Weights of a small spectrogram enhancement model.
Model: log mel input, norm batchnorm, activation mish.
Training: soap at rate 0.0041, 11600 steps, batches of 64.
Data: trained on synthetic speech, music and everyday sounds put through simulated rooms and audio effects, 39062 training examples.
Rows from block 4 of a small spectrogram enhancement model, named by matrix and row number. Rows with one number belong to one channel. Each number is 128 + 24 x the weight over its row's rms, rounded and kept within 0 to 255. All counts start at 0.
Before each channel's rows are labels from the 100 clips, of 14976, where the channel reaches its highest value: "top examples" is what is common among them. Only what is clearly more common there than usual is listed. The data: synthetic speech, music and everyday sounds put through simulated rooms and audio effects.
# convs0: first 3x3 conv (model.mid.1.convs.0.weight, 256x256x3x3, each kernel summed), inputs 128-255
# convs1: second 3x3 conv (model.mid.1.convs.1.weight, 256x256x3x3, transposed, each kernel summed), outputs 128-255

top examples: bit reduction; everyday sound
convs0.92 [119 111  88 174 132 219 166 116 145 119  89 128 114 141 100 103 165  96 151 109 120 146 106 133 107 132 125 129  96 118 136 155 114  84 172 129 107 146 149 135 145 151 124 129 163  96 140 124 147  75 116 125 130 136 121 131 153 138 152 121 118 157 131 142 116 119  98 104 104 110 115 165 147 143 105 170  87 123  93 146 170 134 128 139 129  93 132  92 184 145 136 132 144 118 131 107  95 181 155  85  57 115 133 106 144 167 103  96 152 122 142 110 114 130 120 128  94  90 101 119 140 183 146 103 142 115 140 131]
convs1.92 [106 186 125  91 113  86 114 112 139 134 134 152 128 147 122 141 153 137 117 137  96 133 144 129 142 149 130 141 147 167 114 103  94 148 121 196 136  83 122 124 130 121 121 162 117 101 147 108 163 179 149 101 115 159 148 110 125 121 128 109 123 108 131 100 132  87 137 139 163 147 152 117 118  62 146  69 164 146 110 185 126 100 103  92 123 118 121 129 150 106 103  70 125 115 105 110 113 132 106 118 151 136 150 132 134  82 106 131 127 133 137 133 134 123 124 154 138 136 166 139 134 118 155 129 117 166 131 146]

top examples: speech
convs0.231 [123 141 178 110 173 120 120 151 158 133 132 110  96 121 159 174 112 105 169 108 123 114 118  85 166 183 139 112 111 137 122 116 128 127 118 114  90 156 138 130 161  76  90 114  95  85 100 148 173 127 138 105 117 194 102 145 138 165 128 123 143  96  92 129 127 136 152 184 123 143 131 131  89 156 138 167 104 134 136 119 125 132  61 160 136 137 141  96 135 121 133 122 112 141 102 132 134 156 102 147 120 163 134 101 146 126 153 109 139 137 131 120 111 154 153 172 113 102 158 149 116 134 102 172 104 175 132 119]
convs1.231 [123 166 102 137 127 149 105 130 173 137 130 127 147 136 110  85 150 129 129 142 129 119 123 117 127 108  84 120 136 137 143 161 112  96 129  93 147 143 111 116 131 117 142  93 129 178 134  99  64 157 191 102 108 153  87 116 117 104 155 120 135 152 101 100 108 135  99 109 137 125 125 126 135 138 166  88 117 169 106  96 169 142  85  67 123  86 124 135 155 115 152 178 123 151 163 163 149 175 110 112 123 122 148 127  92 144 164 131 132 167 177 111 186 106 153 128  94 144 165 127 118 162 132 104 126 132 123 103]

top examples: everyday sound
convs0.191 [114 140 138 133 109 114  83 162 177 146 151 131 142 158 174 110 128  83 174 137 128 126  96 105 136 105 138 161 144 117  99 104 118 120  96 168 121 141 134 160 146  74 118 130 188 141 102 127 112 166 146 171 101 161 146 155 117 111 187  94 138 136 120 155 104 108 147 117 174 143 141  94 102 134 129 139 126 110 121 132 129 163  81 117 154 130  85 118  87 149 149 158 104 171 145 105 102 125 108 123 128  99 140 135  76 118 166 132 119 132 110  99 162 134 137 124 104 153 140  99 145  73 144 110 124 140 119 148]
convs1.191 [102 131 168 131 160 137 156 124  84 131 138 174 103 115  85 135 138 156 101 130 141 147 173 123  87 131 120 156 124 111 119 161 130 134 133 114 171 137 119  84 147 118 142 139  84 114  92 132 109 110 144 145 133 140 146 139 107 150  84 131 114 138 109 123 130 130  99 159 120  85  79 148 159 150  94 109 100  98 161  59 148 136 147 104 119 114 176  96 115 146 115 151 152 124 132 133  93 160 118 191 120 133 137 121 136 133 126 115 145 122 131 103 127 167 118 164 134 138 166 124  87 113 118 145 144  98 153 130]

top examples: speech; reversed
convs0.118 [116 104 130 118 107 147 172 104  98 124 132 145 116 156 104 150 140  97 151 130 115 135 161 155 178 103 147 109 111 104 147 172 142 121 170 109  99 127 138 131 122 130 118 130 101 121 160 119 139 116 125 106 116 132 103 128 147 163 114 108  94 103 123 126 150 140 127 129 128 133 134 142 130  76 146 123 112 113 149 175 112  91  87 139 104 117 101 142  84 128 117 124 116  96 103 113 145 168 111  86 134 155 140 133 128 150 151  88 148 149 132 100 136 138 178 124 112 124  95 133 103 148 192 123 114 165 146 120]
convs1.118 [107 135 110 159 145 146 125 157 158 141 144  90 148 134 138 105 111 155  90 124 170 106 158  87  69  99 136 122 176 141 174 122 134 122 105 119  87 114 125 123 149 119 107 108  90  74 140 156  98 163 121 153 132 135 118 101 151 131 135 125 161 112 133  69  68 154 126 128 159 120 175  95  89 140 154  99 146 123 100 119  90 146 132  72 176 152 122 103 174 105 154 151 111 138  89 157 109 132 101 135  83 116 139  98 123 109 153 168 128 107 120 140 143  90 142 135 140 102 135 111 113 144 156 161 112 140 150 153]

top examples: everyday sound; reversed
convs0.46 [171 159 175  87 140 129 158 118 141 155  98 129 112 117 122 102  96 129 158 114 125 115 130 114 138 154 121 136 152 138 179 131 136 108 113 117 138 157 112 173 110 172 117 136 115 120 100 134 127 125  88 126 117 146 109 110 138 144 144 133  96  82 160 110 141 128 132 157 125  84 104 192 137 136 165 150 112 112 140 165 120 162 148 108 113 131 115 149 109 159 131 123 126 141 123  73 115 104 145 116 126 109 133 122 127  86 139 118 109 102 117 121 112 108 142 112 144 116 137  88 138 113 209 112 119 117 137  88]
convs1.46 [153 132  94 134 146 111 192 146 121 145 116 139 118 156 104 143 156 137 101 140 117 119 124 138 101  95 166 127 124 118  96 135 166 120 111 125 120 106 140 157 107 137  97 107 175 148 135  88 128 115 120 114 147 156 159 105 117 154  70 110 128 113 115 109 104 137 132 106 128 123 124 167 141 139 165 136 176 154 149 128 131 127 138 115 144 122  45 112 120  95 153 123 104 129 150 143 143 104 123 136 133 114 142  82 148 169 164 131 132 171 134 156 144 138 142 120 166  70 120 163 107 135 134 147 139 114 131 142]

top examples: speech; reversed
convs0.43 [124 138 142 109 111 128 144 159 124 167  73 119 112 126 156 126 122  94 130  80 133 133 148 161 148 151  92 124 109 177 163 129 136 124 125 160 122 152 179 166 116 170 115 138 138 151 126 129 115 166 104 173 101 135 127  87 147 186 112 118 154 133 128 139 113 144 113 120 112  88 109 153 135 151 109 129 147 118  96 166 168 138 125 139 129 112 165 129 143 117  94 106 153 140 132 100  99  97 138  86 136 144 170 130 144  90 128 118  63 142 147 106 200 121 124 147 138 150 160 105 109  97 202 103 145 109 122 147]
convs1.43 [153 122 124 105 146  64 151 153 122 158 147 129 141 120 151 133 155 129 159 162 110  97 120 113 133 107 165 180  84 128 132 143 172 111  81 130 140  63 139 123 151 132 113 145 144 127 142  87 108 154 122 102 151 150 116 123 115 106 127 123 113 114 133 120 135 158 116  91 143 144 121 138 114 146 159 165 106 145  94 175 145 142 140  60 128 161  69 107 139 150 130 107 112  83 131 141 107 116 168 137 146 128 130 114 106 129 174 133 134 149 126 156 117 154 108  95 126 102 130 141 139 124 153 135 141 124 126 124]

top examples: bit reduction; everyday sound
convs0.40 [135 116 120 122 144 178 134 141 122 112 147 124 134 154 126 119 186 134  91 128 116 118  65 111 105 121 119 121 141 102  86  51 100 161 149 138 104 166 108 126 107 124 120 120 120 131 146 134 147 161 151  99 124 119 122 115 111 123 190 102 141 154 101 167 142  91 112 150 139 152 117 118 129 141 117  87 170 123 127 117 165 122 163 113 136 111 171 172 137 125 137 142 143 134 100 110 105 100 151 143 117 130 121  96 147 117 108 114  72 141 116 138 106 141  91 133 113  94 161 156 154 115  95 119 103 118 160 101]
convs1.40 [103 186 137 130 144  87  78 138 138 134 126 148  89  79 109 154 135 168 114 111 125 123 162 140 151 139 135 155 126 132 139 112 115 105 154 170  95 113 152 148 138 176 118 150  95 117 124 129 155 144 103 102 133 104 172 146 107 183 140  84 116 104 152 117 124 104 126 125 137 107 136  89 149 142 126 121 131  87 115 113 121 102 130 160 158 116 108 122 152  98 112 103 104 127 157  99 124 116 167 121 147 124 150 110 155 119  86 167 143 114 115 124 160 110 139 110 133 145 140 100 119 163 158 102 202 144 103 154]

top examples: speech
convs0.210 [143 148 144  92 138 112 136 131 126 139 111 124 172 153 137 132  96 125 134 179 170 120 146 126 112  63 123  98 116 123 173 137 126 100 110 127  71 139 101 139  91 156 162 164  90  99 125 150 166 121 129 141 140 118 124 132 111 151 116 125 107  95 129 125 136 142 119 103 137 134 133 163 124 121  92 148 126 147 154 115 124 128 117 109 148 102  93  86 133 111  83 141  63 141 106 110 116 109 137 138 108 127 142  99 128 160 128 159 122  99 131 165 128 147 128 175 110 123 149  95 102  92 211  65 133 141 129  96]
convs1.210 [ 88 144 151 165 110 117 120 155 138 115 104 154 124 120 113 135 186 118 137 154 111 157 103  94  95 182 115 164  94 120 154 108  91 148 156  97 150 112 152 122 120 129 106 137 190 152 145 111 122  89  84 149 117 153 118 110  87 128 147 134 122 143  79 129  94 151 109 134 122 156  99 125 105 155 145 142 140 145 135 162  91 129 121 137 211 155 139 138 125 104 164 161  98 124 131 133 152 130  99 132 172  87  80 148 128 126 150 131  89 138 108 135 101 121 146 118 154 151 121 119 138 148 100 104 126  93 121 132]

top examples: speech; telephone band
convs0.23 [107  93 126 154 159 113 145 129 103 159 101 104 137 171 144 134 166 118 131 118 127 113 139 134  79 133 118 145  77 182 140 108 135 147 114 130 188  84 140 108 142 110  84 128 136 118 166 108  97 104 137 129 161 146 127 139 140 177 147 100 146 157 123 164 157  98 137 134 158  95 112 124 131 128 110 148  92 114  79 155 126  97  72 172 144 108 154 145 127 125 110  93 148 148 125 177 120 133 120 168 146 122 149 112  79 108 164 118 140 122 119 147  65 124 179 181 100 152  93 124 114 124 131 144 115 145 155  90]
convs1.23 [153 158  97  95 123 125  81 145  99  97 105 144 148 122 123 132 134 128 160 141 160 135 146 113 137 176 134 156 132 104 151 165  66 109 105  82 115 112  80  99 170 137 133 153 129 182  97 173 132 115 162 139 107 119 114 157 162  79 124 157 136 139 136 114 156 154 104 152 105 144 135 125 103 119 137 115  96 124 140  70 138 119 128  78  89 131 150  75 106 130 147 165 118 105 112 106 118 148 140 125  93 117  97 122 131 154 156 102 144 148 165 121 199 121 173 159 101 131 137 123 137 157 102 114 120 151 147 144]

top examples: speech
convs0.68 [141  93 126 114 135 124  90  90 154 126  94 107 145  74 121 137 127 129 127 151 177 110 129 122 130 140 125 110 124 136 196 122  99  95 114 118 113  81  91 144 112 139 103 114 102 116 127 145 133 143 168 144 139 105 139 126 159 106 108 121 189 138 117 111 138 126 111 151 112 111 132 189 113 143 108 140 110 109  88 136 133 146 150 159 116 163 106 140  98 125 121 136  79 142 130 115 138 109  95 145 111  70 133 101 162 132 154  97 147 118 116 127 155  98 131 112 108 167 130  91 114 104 213  76 135 155 120 141]
convs1.68 [111 129 167  89 155 121 135 156 110 144 126 147 135 156 138 153 134 125 149 139  95 124 124 140 117  93 102 106 151  86 103 144 152 122 152 115 101 114 161 143 105 140 132 113 147 109 155 120 129  97 143 113 123  90 130  98 115 141 155 130 105 135 114 121 108 112 135  87 168 121 105 159 147 136 132 137 223 183 179 175 108 146 114  87 120 122 135 132 149 107 123  75 140 131 133 146 100 114 178 132 113 133  98 127 122 114 111 178  97 118 153 148 131 147 135 120 150 102  81 175 175 131 160 130 122  98 116 129]

top examples: reversed
convs0.34 [109 128 140 133 119 155 116  96 101 127 156 108 123 130 112 149 120 130 122 120  79  89 115 162 144  97 124  94 101 150 117 156 143 102 158 100 117 159 145 156 185  95 118 152 136 118 159 102 127 132 131 169 114 126 131 124 142 121 155 126  80  83 136 119 126 160  92 123 156 119  92 139  82 127  95 121 160  84 123 124 131  88  85 115 172 145 128 132 150 153 123 119 147 104 126 147 145 140 117 146 158 136 145 141 131 157 140 140 153 162 125 125 132 189 124 126 159 149 134 106 121 123 176 130 134  90 126 118]
convs1.34 [124 137  64 172 126 144 132 139 152 150 119 144 132  98  87 106 117 142 161 129 123 169  97  81 144 107 148 129 125 126 205 139 113 129 120 117 126 108 109 156 110 154 136 124 101  98 127 144  97 176 109 146 116 129 127 121 126 137 113 123 179  99 135  97  92 137 153 139 174 131 144 137  90 122 137 144 134 165 113 154 117  99 135 152 131 147 160 156 134  89  96 121 136 113 109 120 119 126 124 152 145 121 192 149 154 181 156 163  90 116 117 147 101 116 124 103 163 116 127 162 179 133 150 124 134 176  72 127]

top examples: bit reduction; everyday sound
convs0.238 [104 139 146 156 124 185 159 123 119 121 146 117 108 149 102 112 177 128  70 108 106 126 140 140  87 159 121 142 156 162 126  94 118 114 160 100 139 146  89 114 141 131  89 142 111 123 139 118 145 113 125 104 120 137 142 153 108 132 176 103 113 142  76 129 166 107 127 137  82  83 127 132 190 162 103  92 116 104 140 127 177 142 179 143 102 144 153 187 145 103  82 140 127 160 137 131 103 101 156 139  98 137 100  98 151 141 110 113 114 109 122 166 119 118 111 139 138 105 146  97 145 168 117 104 112 105 133 112]
convs1.238 [124 161 140 139 112 130  89 155  99 120 140 160 103 125 119 113 128 128 115 136 113 127 147 109 126 108 124 141 158  95 116 116 126 157 119 168  88 144 183 151 106 142 138 120 121 142  90 132 184 144 100 123 129 102 157 127 101 155 103  68 109 138 167 111 112 114 135  78 139 156 161 135 137 100 178  88 159 104 122 138 135 133 146 132 134 120  81 129 131 149 144 100 121 111 150  99  97 183 124 109 120 160 148 125 123  90  98 188 140 132 118 107 132 129 157 144 134 141 134 161 153 126 140  96 150 135 123 138]